Weights of a small image classifier: 24-pixel images.
Rows from block 3 of a small image classifier, named by matrix and row number. Rows with one number belong to one channel. Each number is 128 + 32 x the weight over its row's rms, rounded and kept within 0 to 255. All counts start at 0. Numbers have three digits each.
Before each channel's rows are labels from the 100 images, of 14976, where the channel reaches its highest value: "top examples" is what is common among them; "lies over" is the class under the peak. Only what is clearly more common there than usual is listed. The data: made-up road signs on poles. In brackets: how many of the 100, against the usual share in percent.
# convs0: first 3x3 conv (model.blocks.3.convs.0.weight, 80x80x3x3, each kernel summed), inputs 0-79
# convs1: second 3x3 conv (model.blocks.3.convs.1.weight, 80x80x3x3, transposed, each kernel summed), outputs 0-79

top examples: triangle sign (78 vs 20.1)
lies over: face (98 vs 24.1)
convs0.79:147131183121114095040106087184176146140132145145144126105100140110192156150123136089097128104150127128099171154111102132170114146079096175125136139134079123065119084130061172174136097153142151071081163113094096170126102154107181113127092103
convs1.79:106093069122118090176144155069130125124135114123130128120103080142122158148089076103096185154122117159108131165160190180136162153085095084112085124138162093114121114126149161126141106108035154137156140144093133069095143151122041113104175161

top examples: star (80 vs 3.6); triangle sign (60 vs 20.1)
lies over: face (61 vs 24.1); symbol (37 vs 2.3)
convs0.52:129136174081136158115118116131110139151155086121135057158088139100130118155112109106159176174116121181177122114096171019122134126137118137142167152168084122157089084089108087132114054098068157088121129172147123133182135143086099131105099122
convs1.52:112103144165144083088136092069142175154097137169130110191154157173157159157117157159090141129146116091103111210165131159163126130164112166108113124133153183124139183149144175165087157149194101088113089132174115162152126063143144137157098163

top examples: 50 (58 vs 3.9)
lies over: face (91 vs 24.1)
convs0.65:123121115120141129200149068146100089144109165174146123132088145095150211118111156130202141079119086138175110150097171155119127096114134112150162090098138145102095129122071107181121065094160094148072139106082155097144084108112076106156101133
convs1.65:156099147153151143144106102149144168148155086105080141110187093141132109056176117145120128106135182108143111047151087052123148099171108105101120128139123159143098123118132082149109125098064152087141141120053159122083125202169106092142133155

top examples: triangle sign (85 vs 20.1)
lies over: face (86 vs 24.1)
convs0.78:099104108083120162145133115112132121157113158184145174088057114091201106080079141093106106087109118142157154127104122077109128112193151123091111108138119144121065118129123076134135093164153208118103086136078089169146093135117122193119087131
convs1.78:085094121175150126126117078118118075155138140161128100098180126192134085107106050138143158188118092153157172155086163073145114099097068125171141123145128092174115112154184133178156179089169133109172162105140131134180153134142129129094113148

top examples: 10 (56 vs 3.5)
lies over: face (68 vs 24.1); symbol (32 vs 2.3)
convs0.42:121115135102136135141086174079084173052155141139134083170083091121083090099095099149139110080162139112141143124149160149112128155114061103145127102105087082148062129089091175104136151088153095152130129125151122136151093086119070096209157099
convs1.42:143162194128107144107138116084157173151116152164177138141116069139146122113113067100177116057163103176086136186148142136127150130169087162133140169111103181172106090126192074166160132145110145077180114118159155122173155138131121129103169097

top examples: star (61 vs 3.6); triangle sign (41 vs 20.1); cross (25 vs 3.8)
lies over: symbol (80 vs 2.3)
convs0.9:110108073127076151127078148130123078091160184136184095145075119194125081095152107163133123132161116094127149093138148195116111151105125097080143145066142123153122136086140151148107084072108101127091130127120125128127052125120086172176132200
convs1.9:155193140100099188118157133036152165130103142088165149103109125119183108110117105169158116111099101117186136176145105123085129169159128163109111196180154091102157150149171158084168137128142109146165068128155160155179115122121108096098119164

top examples: triangle sign (51 vs 20.1); arrow right (42 vs 3.6)
lies over: face (76 vs 24.1)
convs0.56:111100124103162094155127162110129127092137142134117070125081114072083118180088114142131084104154103101164074112133202146144094142153105087135150137145139124138147102096106110102159146138134132113127052147036101092125143121126038160063179135
convs1.56:086091153159080102177143146140126199102194086168183116079129128107162187111159121082161114132093161067081120098148118183136172162144162089157092154115148098115173112086128127123067185141137127152125132100108122175096128101107129117115095137

top examples: & (39 vs 3.6)
lies over: face (57 vs 24.1); symbol (41 vs 2.3)
convs0.51:092138160147127037054165130156069131096118095092163114154112136118144142093086135162167116084155119151105103107114153111145109137115067150157157141130158071150157144128107132122131163060128131098168143150095132084134178190075102104196109157
convs1.51:109127075122138116093064133127141117124208117102085117121097141092106133117126161078123161122133166086109180099118151090089129148072060148101097140176186127105117121161152092046150051142126155086125129122148133112180132108088122164084103128

top examples: 50 (35 vs 3.9)
lies over: face (94 vs 24.1)
convs0.48:125135074113093201123170117094170105178123153148106099132125175128089129129122122132111115091088051115094202110149099133135134143077114120098081170150085161054131021105094145147145144106138159108109155110108129140106094099116108096102145116
convs1.48:104145089132081120117116149121108108057054127136134143075114114090108169151159151122103106137102172136120112101151080166111196134132151177158069100120126119066030158116119157093118100123068101122117103106093105138127128137152099080124152063

top examples: 50 (38 vs 3.9)
lies over: face (84 vs 24.1)
convs0.66:125133098048167065120142092162158127134121134110130065117091096181163072117136150035127132157103052134117100143091137060159146137142144087128108122115082125056107151178124125130112083142121179117138128176155127145157115121159154128113098143
convs1.66:156121129146141148137107142110153143163127080162109097107029132095143146097087083142168113113132197134104170180116111101170157124102151125095095119149147171130141104130163144143131145093068164124184202137105130157120173145053085072097151145

top examples: arrow right (32 vs 3.6)
lies over: face (97 vs 24.1)
convs0.62:138157116157130145050107149109132105089134175112142138112081146105141137035128171104157094167142095079125114137074142100161120088106149174146129157122090094160089153163150140156149082127085132101117149124177103096095167153028087146116112106
convs1.62:181136109178119140173075113093129137131220133032108153082165181153128122100113149156153166119153098156134136149159100111129102154155129137145192126109132151115133146104106102157134122144225160144133126137135155113147135109185109157155059163

top examples: 50 (40 vs 3.9)
lies over: face (94 vs 24.1)
convs0.4:102102085118127127089130051115130139078158138177139095140082145165139074138087163080045118134149145104136127157148092179120101124096150112078169089142183115151115071139137147085126195085124130190121136139135098114098074094156132099103093123
convs1.4:156126139059124155113164146121112136109099155146155163135134130098118117110164172110092095117132116119141066119147074156049229102153122163138106130109157086140037077068123137102118138162120135128118082099066156095144130104121093144132130079

top examples: & (36 vs 3.6); 50 (26 vs 3.9)
lies over: face (73 vs 24.1); symbol (27 vs 2.3)
convs0.6:063091101130179169098149143159134131118139071082151104140144128102132133120112164159172111104161135091134099127136106198064128099143100092141196135070153104115077105093068146078116113132119158166178134106089125136128112160107056163112185130
convs1.6:086136061133124178080103116131102104181100172169123122107106137090165086164061154144124093147135141132170094142074152067172122175094118087115115116127177109156146152144149125145119104133094121117155053167101118163171101127085132066109112071

top examples: triangle sign (41 vs 20.1); & (29 vs 3.6)
lies over: face (63 vs 24.1); symbol (35 vs 2.3)
convs0.39:111115156142144089075103111122144098077162160107149153102138102184148094142099105146159151142104147113191128159132131079098092100160145158106206138172184084121089082102054110135174115141143175115137163142109110064142116191099072118127123104
convs1.39:137147180110162158089108106089120114119167166134137096150192093113145170157119156181189112093089096144121168150132193122092099147134115097145088143190141152124146124141132171091136117161075134171145159137104129067130109120225122167171171115

top examples: star (39 vs 3.6); R (32 vs 3.7)
lies over: face (66 vs 24.1); symbol (32 vs 2.3)
convs0.57:158134099095145161153163126106119162062120162103203098152139111099148091141106146146082174148168106122146096089162164145093105125106105111125157143136116097098106127093131097024180139124084185117114081113156026140115121123118132155100104136
convs1.57:084094164109145150144156141099134100126170178161140143125193135154130139138084129167102065132147157127185146174106156078145109145169082108165133116131083083176165087182154171138164150127082169109122100075080126097151196098125088143137165123

top examples: arrow right (37 vs 3.6); arrow up (33 vs 3.4)
lies over: face (81 vs 24.1)
convs0.24:078119136115142183146130157125178118041083131124167076080162067133152108165124154129073101150121129097125143080154114149185057147096125149129174141134153139126087099129136167082100125107113099124059106120077109084116118133112090142099078164
convs1.24:151133121071109125158145135067142150050152078081086160114113171140115089143077086162153155077124058145137105108120107052188100152148150156107103105085131105148119075112139152122150150146108200149087132129150162112112109122134140087122185123

top examples: 50 (92 vs 3.9)
lies over: face (68 vs 24.1); symbol (28 vs 2.3)
convs0.27:076139125109208185079100119143129094183148105110121200147145129156109086126104112125152123132100119115130128158119171132108144046124096146106191116110188134122126116113088157117158129114125115126168098064111100097087108198129144192195133134
convs1.27:153114050107122124124127117117128148088089123139113079103130171128144088148070104070152160145107191123154160175138101103092166098110171152111080113086071119130121137137158127115135142084140127153116150149067130103111162183126040109071120196

top examples: H (53 vs 3.8); B (29 vs 3.6)
lies over: face (61 vs 24.1); symbol (39 vs 2.3)
convs0.61:079094171090114140118178155162112232133134149158122125167111065051142129165111130108101130100117126103165041124127121143146103136111112110147135121113099105186128120109109147083154086101100145111151067114163079128135151206118100158131116154
convs1.61:129107161150134170140207116136117137091111119126109165196093037106123062106173117110146144098096126143157159173105024151153130105108087130117116142147144146165103128109147070133099094144133087116105126085069092124118151095161139103089111138

top examples: triangle sign (53 vs 20.1); arrow up (29 vs 3.4)
lies over: face (100 vs 24.1)
convs0.7:142104179113167089134136084071116108103094141137152183149187124104126148054182145084131137122121087053168109120142095141187124107155131080151128127164188067092146130123131062153089135082149143112108133130126118106139102130148120143053110088
convs1.7:110136151126105127126147118043124099087115136125132114107059188126092129195138143126100118116192114142124162190097136110190063118116162117170160156139178113132181104148073122136154152173107189115175153137161107148143129133059095105131112109

top examples: 10 (67 vs 3.5)
lies over: face (87 vs 24.1)
convs0.0:127144124102172126128172108149170144123172128149138163097132129132079179101101142108103082106135139153094115154074121156099123126131163098114135115147186131167063091107143142131182089079103103153117106137039107104116040095146063163142065113
convs1.0:103153191077173134049097098139104137089157133118159075104107144084163150139137115120150151099145151152145122187080134189130144171108077128121125112131101143114112109170176178122157098137127101076112112135143184083068169179137112080172151145

top examples: triangle sign (41 vs 20.1); black face (27 vs 8.7)
lies over: face (91 vs 24.1)
convs0.34:123142179120112063136139084139121126056096139147216180145134107187133047135184082113114089088155152113148112133149102158100061129112114132130158118142118133129035118113061123153133148134111118119134140149105120141123075170154173145119132131
convs1.34:129103060126167108136168106172137148110141130091163127057147156140179160121097180117080149153133108134176076182072133110154110139118124084093140123166165107089144098115122182106163116194137153148151121124152193139083076194146114154100114105

top examples: H (26 vs 3.8)
lies over: face (96 vs 24.1)
convs0.29:178128133182169101129113099119108092116130121139145177156131074178146148091099122098178102138098142093105122109066148135119110108114125085127210111153155115113091160102097124137154075101118155178169097133043134121137084176091107158092053116
convs1.29:153187156165127086134185154120143086118111131143088144100094087105130112136143131151113161170119097141109086098170147122122104126155121082133159108095104105215145133138154116138156060111152065195148146159149170137068137178123063155162164177

top examples: 50 (52 vs 3.9)
lies over: face (80 vs 24.1)
convs0.33:118167181109091155137157103161169085136135100107116152130161110139131071121045121084145174138108144166078111123129147057102156141159151183127093143107139083102124123115144111113124113127117165098133110107116142136202089221104144095142055168
convs1.33:104138169131149150143125142055109096121125136126168106068063137099057142114113165155175093136185149089122116105154125111151136117145157130073109124153140127129094122098128163155120158144092124173093147165102096067158105176088074078047137083

top examples: triangle sign (72 vs 20.1); star (31 vs 3.6)
lies over: face (71 vs 24.1); symbol (28 vs 2.3)
convs0.63:109156154116149144056120190158106141082128119129168110117155135144107127058109088117152154098120100070133093104165156102123115111127160093131159117200126135156152173165095102125127182112161111116156073126095080118128125135125030118203124083
convs1.63:071167171177102131123157153079116187159132149136172153157128157115076140158105176109181160152179135069099115129126122137125107156088147155199116121148100116168128149074124150139169200109130183156123108174159102158159083122134140130073093150

top examples: arrow right (33 vs 3.6)
lies over: face (56 vs 24.1); symbol (40 vs 2.3)
convs0.43:162096121099133166095142181090150134156137130097139094153129114142085131138126143168117137145154107062143085101157085063089138118113101114117163136124152127182157081078103093170092154097123140163135139117192086132110052144073108105204063138
convs1.43:029106095112120117116108108086099151122130103178135147138101132087032215050130117106158089105132086099134117073155125170138106172138148104139122145175130111109108144169056117122110160132118141131141111117170154125107128119142107160134160178

top examples: 10 (38 vs 3.5)
lies over: face (99 vs 24.1)
convs0.76:080082120129147135157136105062138130127089127092156102143100107166140117096164183117108130060150080118160129174105102044099125104115189075107115121146153100153113127154153126146059159089085101152094061112112141171083096127140140162094168124
convs1.76:103187127108123114129089114132068159071138110134147093164186117115118098198169141124162142081204123116141144164148130093106098133176128146154155090146136192179137125098155095100141130111178094132152148155142059138116109127187102109204101138

top examples: star (44 vs 3.6); cross (44 vs 3.8)
lies over: symbol (85 vs 2.3)
convs0.16:141126107136104063092127156099066111135159124134125160137088150147206105166173110147146070118122161148148145169156157156066136119119074083145158087107158064109098135141122099066150112111125151158165174133161121057104133176117101105163149079
convs1.16:105123157169131155141156092054070090107097140168148130097053136159153120141103152143090092120163090133060155137088133175170071130122134160107163123155146192115128140114042144138165152165124121095143114178131124140118124179112070152147101146